Rows from block 8 of a small image denoising model, named by matrix and row number. Each number is 128 + 24 x the weight over its row's rms, rounded and kept within 0 to 255. All counts start at 0. After the name is the row's rms in percent of the matrix's.
After each channel's rows are labels from the 100 images, of 14976, where the channel reaches its highest value: "top examples" is what is common among them. Only what is clearly more common there than usual is listed. The data: drawings of small networks of dots and links.
# convs0: first 3x3 conv (model.decb.0.0.convs.0.weight, 128x256x3x3, each kernel summed), inputs 128-255

convs0.45 107 [136 130 166 120 125 107  96  54 128  70 166 107 103 127 135 169  98 108 129 121 151 136 105 109 147 138 130 150 125  90 137 153 130 100 133 151 109 139 104 149 165 161 136  99 140 159 139 112 123 153 112 129 137 126 130 144 120  90 142  97 114 127 121 111 138 132  97 139 100 127 151 122 159 165  97 144 107 120 132 136 114 131 100 153 144 122 119 116 197 135  87 119 123 129 164 115 119 144 133 130 143 119  86 126 129 165  99 113 164 108 122 152 122 182  75 139  97 110 149 137 129  97  90 126 137 141 119 150]
top examples: seven dots; chain; complete

convs0.27 104 [156 140 146 132 152 107  80 212 157  89 129 154 108 117 140 175 145 109 130 132 124 168 127  91 147 144 103 125 114 147 124 124 179 142 118 119 141 132 136  86 135 132 110  72 134 122 103 108 143 165 161 127 144 129 144  21 106 119 133 124 176 122 121 137 149 104 142 143 226 145 139 139 121 164 145 134 143 129 146 120 116 126 114  98 139 105 113 113 121 132 101 111  66 101  99 133 132 149 130  97 139 140 192  74 142 163 138 134  66 152 143 151 191 136 142  73 109 107 130 107 159 134 143 152 121 204 157 182]
top examples: complete; nine dots; laid out on a circle

convs0.10 100 [115 143 119 139 150 148 126 137  68 162 127 101  90 124 101  99 108 141 143 106 108 119 149 119 167 108 132 118 126 134 146  99 109  96 130 137  66 108 125 131 137 125 132 140 117 106 138 130 134 131 150 126 113 111 113 192 132 110 121 145 111 149 149  91 105 112 109 148 113 154 119 137 106 121 131 157 122 123 137 120 114 174 147 141 127 121 134 103 110 109 147 114 114 125  96 168 140 118 116 106 122 202 137 137 127 113 147 110 136  75 128 105 115 107 131 104 206 138 178  65 120 114 127 112 117 111  98 152]
top examples: five dots; chain; loop

convs0.69 089 [160  82 118 122 156 136  69 117  91 106 129 127 149 149 166 133 147 121 138 135 104  78  95 113 114 149 105 138 134 141 120 140 133 134 103 104 148 151 113 151 118 125 116  71  89 152 118 128  96 171 172 138 205 146 117  85 117 153 127 130 143 125 181 117 125 148  90  79 178 142 157 114  97 141 103 118 147 128 148 145 152 152 153 145 140 139  97 129  76 111 134  94 114 148 132 104 125 132 121 145 124 202 176 134 110  93 131 100  90 126 102 152 130 136 153  87 149 158 100 105 186 164  86 181 142 162  89 152]
top examples: complete; nine dots

convs0.117 095 [160 122 120 129 126 129 101  92 153  95 157 104  92 115 124 166 111  97  91 111 105 122 141 142 123  97 179 157  87 103 119 102 119 139 110  73 170 108 147  86 141 109 133 127  96 149 115  98 156 110 131 158 107 136 104 185 110 101 131 151 137 125 126 159 108 148 124 134  98 144 111 157  96 140 129 178 111 135 164  55 132 101  96  96 100 126 129 121 128 131 180 118 102 116 160 113 119  80 124 140 147 142  31 141 161 163 171 126  98 162  71 143 125 116  79  97  97 134  96 153 130  90 183 108 173 165 143 162]
top examples: complete; nine dots

convs0.118 096 [ 91 120 122 173 118 136 146 119 137 132 141 143 120  95 116 123 128 131 119  91 147 135 111 110  94 137 155  99 126 125  78 124 120  84  90 127 134 146 120 118 178 135  97 103 125 142 174 121 132 165 122 105 123 130 132 145 167 147 170  93  96 144  86 101 100 153 137 132 109 125 134 122 108 101 146 113 148 121 144 121 107  91  98 128 141 152 144  85 154 115 142 137 130 131 164 168  99 110 121 130 122 184 124 185 116 114 165 120  89 114 106 119  92 166 149 113 113 128 125  31 132  84  96  96 112 107 135 126]
top examples: square dots

convs0.32 115 [143 105 114 118 153 133 127 108  89 146 140 138 139 110 117  98 132 157 136 101  90 138 109 126 124 138 121 107 127 133 120 106 123 106 138 107 105 102  89 142 136 127  88 118 143 136 118 115 131 142 111 119 125 136 158 146 161 120 160  74 128  72 139  98 153 108 139 154 127 140 130 142 150 118 141 116 128  95 181 139 117  89 136 138 132  97 116 128 155 124 146  98 145 151 110 120 131 116 117 130 109 134 129 138 132  79  86 117  73 168 139 124  91 111 126 131 145 143 165  70 130 114 130 156  83 111 149 110]
top examples: ladder

convs0.111 106 [ 75 147 115 106 118 132 131 101 109 131 125 122 127 122 150 129  87 115 109 134 119 121 148 143 126 125 146 145 118 134 141 123 112 159  76 141 137 126 128 143 134 150 112 122 137 114 157 149  97 138 123 104 125  75 139 174 128 138 118 153 145 120 126 114 109  95 141  97 106 104 124 131 127 163 101  97 143 131 154  96 156 102 113 131 152 140 140 111 140 133 154 145 122 139 121 117  82 105 117 178 153 131  91 120  91 147  95 117 108 101 112 130 118 135 109  97 132 127 159 123 105 130 145 128 173 100  90 100]
top examples: laid out on a circle; star

convs0.102 113 [133 130 120 132 142 126 126 129 116 164 129 137  22 131 146 117 168 120 126 145 104 135 171 130 122 144 144 107  86 120 110 122 147 126 131 129 134 124 112 103 115 144 113 237  96 101 129 132 147 143 132 129 166 118 114 130 113 143 152 111 149 148 159 148 105 134  52 127 143 172 110 135 115 147 132 110 130 103 124 126 124 137 136 121 122 107 126 112 131 120 142 110 107 126 100 124 139 141 111 123 144 142 127 129  97  93 136 113 112 143 140 106 124  70 129 154 147 126  75 126 116 190 101 134 154 131 120 151]
top examples: five dots

convs0.14 098 [121 124 134 146 161 128 127 170 131 140 138 141  88 111 124 153 102 135 117 137 138 146 182 138 113 105 146 114 137 112 134 143 137 120  98  97 109 122 151 151 130 140 108 136 132 120 105  87 148 133  93  80 128  72 103 165 145 123 132 126  93  99 127 102 154 121 124 147 102 131 100  99 147  99  78 170 138  94 119 126 126 133  92 106 128 114 125 121  68 115 172 151 176 105 144  85 122 128  85 135  84 173 110 185 119 128 113 109 102 126 111 141 107 136 100  90 129 135 128 134 126 151 110 123  81 121 135 157]
top examples: laid out on a circle; five dots; loop

convs0.6 102 [123  98 151  98 135 121 123 104 143 119 132 125 126 123 139 147 148 144 130  73  55 121  95 126 123 138 144 139 111 130 122 117 107 119 156 129 153 124 129 112 130 128 148 108  97 116 162 154 111 144 161 164 161 119 131  51 138 140  98 130 135 109 118 152 133 112 122 147 149 171 104 129 131 173 133 128  96 138 130 115 117 105 124 137 116 132 110 141 121 154 102  82  97 125 151 157 145  98 108 135 111 138 146 106 136 131 153 143 126 133 151 164 139  66 159 127 107 129 176 109 108 117 132 117 127 130 123 105]
top examples: complete; nine dots

convs0.74 101 [130 158  94 135  74 109 118 120 146 118 103 123 164 166 131 139 125 119 154 115  90 124 148  95 136 118 100 144 137 110 129 133 118 132 143 103 160 112 141 112 122 137 118  71  90 144 118 120 142 147 155 134 156 108 134 127 104 141  99 123 152 113 142 148 114  98 102 109 157 169  84 110 134  93 108 113 150 169 119 148 131 103 150 124 139 106 129 119 144 143 112 128  83 135 111 107 136 120 103 135 145 134 150  83 112 132  94 138 107 128 123 141 172 153 135 158 136 110 150  96   0 137 137 142 140 133  95 192]
top examples: complete; nine dots

convs0.8 114 [112 138 123 112 135 140 141 111 108 162 129 161  81 121 132  88 104 119 127  98 138 167 166 126 113 100 168 110 115 131 121 127 112 104  99 115 125 111 108 136 129 105 124 165 172 133 155 155 162 126 136 133 129 156 138 125 125 131 117 117 137 123 160 101 115 143 111 148 126 147 124 110 121 117 137 101 124 126 153 140 126 127  98  99 115 130 151 126 138 129 105 132  63 114 112 120 116 111 117 155 149 144 133 139 135  73 132 145 113 156 153 112 121 133 107 117 137 152 163 109  91 149 135 136 171  87 162 130]
top examples: laid out on a circle; five dots

convs0.121 085 [138 114 162 169 154 131 122 137 135 123 152 117  97 100 141 161 134 116 147 118 138 142 132 145 131 145 151 123 142 118 126 136 114 108 131 113 115 129 143 103 142 135  96 115 123 160 142 100 115 112 137 134 138 146 103 108  95 140 142  97  38  97 104 130 137  98 136  83 101 117 157 124 142 128 146 159 118 117  92 116 107 131 156 118 139 144 140  96  97 143  84 146 154 127 146 142  88 126 102 125 104 125 161 138 121 156 146 118 125 129 106 142 149  87 137 105 102 150 122 111 143 157 140  99 135 139 130 128]
top examples: square dots

convs0.127 111 [112  98 151 108 101 151 114 137 167 110 123  84 171 151 131 112  44 132 100 153 117 109 147 135 103 129 134 125 123 100 142 107 144 127  85 102 113 126 100 119 110 102 114  83 152 136 142 127 106 122 144 147 105 112 123 180 130 137 115 113 137  97 162 144 131 158 177 144 124 119 124 100 133 116  83 150 136 140 165  85 152 117 113 121  99 129 150 142 202 130 179 139 126 177 112  88 107 125 117 133 117 129 113 152 146 122  91  94 111 129 118 131  93 189  92  93 156 159  94  92 134  98 125 106 105 167 151  57]
top examples: laid out on a circle; seven dots; loop

convs0.114 094 [119  95  86 151 102 106 144 103 177 131 137 123 121 142 145 117  65 149 152 111 144 123 106 105 140 178  84 137 112 148 157 137 117 131 101 150 104 107 109 111 113 149 137 127 139 110 140 115 129 136 159 130 141 112 126 119 149 130 155  97 114 119 122 100 152 110 106 130  89 182 115 110 122  85 183 174 175 141 131 125 142 179 129 120 134 127  98 138 152 170 144 131 126 123  95  91  68 135 134  98 138 114  83  92 148 123 131 106 128 151 139 143 136 141 120 124 128 134 122 121 133 104 150 135  88 115 110  87]
top examples: five dots

convs0.88 097 [ 96  96  88 130  67 147 146 129 107 146 151 146  89 116 119  61 125 166 120 129 146 125 184  91 107  99 122  96  97 171 141 126 102 132 107 116 143  79 129 128 122 122  90 152 120 114 147 128 135 153 124 120 104 116 116 172 165  83 158 126 124 160 141 121 124 144 131 114 110 175 152 118  96 119 141 119 159 108 201  90 149 137 148  82 137 132 134 142 134 119 169  91 101 128 126  95 102 100 123 151 102  98 145 133 128  95 145 130 101 150 146 114 140 132 153 117 158  93 177  97  95  98 124 124 130 128 114 140]
top examples: five dots

convs0.90 112 [ 97 145 104 110 129 185 116 136 169 102 110  80 138 110 122 138 146 121 127  90 100 160  98 137 116 117  99 120 115 164 136 122 123 108 126 118  78 121 141 139 110 152 101 109 131 130 104 147 125 106 144 116 108 123  77 133 135 139 147 110  97 128 145 163 109 115 146 126 114 129 101 154 128 139 135 130 128 132 154 105 127 125 138 131  80 110 124 145 199  92 136  98 118 138 158 118 140  98 128 101 140 127 128 146 152 139 138 105 124 163 151 120 128 106 107 103 150 133 141  96 132 110 152 116  89 119 131  88]
top examples: six dots; ladder

convs0.104 117 [106  96 117  98 127 125 149 142 137 159 127 130 123 135 124 104 158  76 130 154 142 134 136 123  82 104 133 104 137 119  88 123 145 116  68 128 107 106 121 145 131 124 128 141 119 104 130 140 137 114 132 118 105 139  97 165 132 142 132 145 151 145 105 121 109 111 144 107 131  99 108 115  94 121 155 118 140 106 137 138 151 133 108 124 132 116 137 117 127 104 150 111 132 119 115 114 144 143 125 128 140 143 138 109 146  64 149 126 141 132 110 116 108 154  71  86 146 131 105 144  95 144 150 106 130 130 145  98]
top examples: ladder

convs0.53 101 [114 111 206 132 154 125  72 127 143 114 115 100 113 116 104 193 142 108 113 131  96 110 133 125 155 171 133 130 116 143 103 125 125 119  89  97 116  98 129  96 105 134 117 148 140 114  99  73 118 128 117 120  98 107  75  19 129 124 103 117 113 116 108  60 177 106 147 103 123 112 103 150 127 116 135 109  65 113 129 163 168 107 123 117  86  94 122 146 107 150 169 129 207 118 136 124 118 129 141 109 108 138 171 113 126 167 125 126 113  88 123 150 110 145 150 171  70 143 132 153 134 135 109 146 139 111 129 133]
top examples: complete; laid out on a circle; nine dots

convs0.23 089 [130 135 133 139 142 163  93 121 169 110 128 124  99 111 100 208 116 127 101 143 101 116 143  68 158 142 102 156 131 125 160 138  98 138 143 121 118 112 120  96 162 111 126 147 116 138  96 162 104 119 117 106 106  94 122  96 115 134 112  95 123  69 109 150 109 133 136 135 103 160 125 118 100 118 141 148 121 115 142 128 167 120 121  75 128 109 108 124  97 105 143 146 119 155 157 108 109 121  94 125 108 113 187 157 122 175 130 177 131 136 135 172 113 147 120 113  88 122 125 114  94 117 155 142 124 117 186 157]
top examples: laid out on a circle; complete; nine dots

convs0.105 112 [150 123 127  65 130 134 159 116 150 121 115 117 116 136 139  86 141 121 143 153 106 140 138 130 138 114 122 107 114 150 129 134 106 107 131 120 117 123  94 129 119 102  99 144  40 144 137 149  92 130  75 120 178 138 128 139 143 128 169 121 127 143 136 134 117 115 115 103  94 135 112 152 115 146 161 128 142 126 145 125 119 137 161 116 113 133 131 125 138 104 100 124 100 136 104 144 120  65 115 145 116 176 121 124 136 134 131 136 111 139 142 145 127 131 107 119 130 138 190 105 125 107 140 126 148 104  55 150]
top examples: laid out on a circle

convs0.46 099 [116 119 143 143 163 124 102 131 184 116 138 120 142 143 110 122 126 132 157 108 130 138 140 147 123 139 120 135 156 136 115 155 100 134 126 148  77 128  94 141  81 133 135 150 124 112  97 119 120 134 127 152 125 139 121  80 122 121 106 113  87 123  92  80 122 120 127 133  95 108 156 135 138 120 123 125 122 117 120 128 149 131 119 137  83 166 133 112 113 139 108 139 133 116 147 130 155 113 108 109 125 125 128 127 133 157 105 154 149 112 127 126  94 161  88 132 122 154 126 128 184 140 138 111 101 101 131  92]
top examples: complete; laid out on a circle; seven dots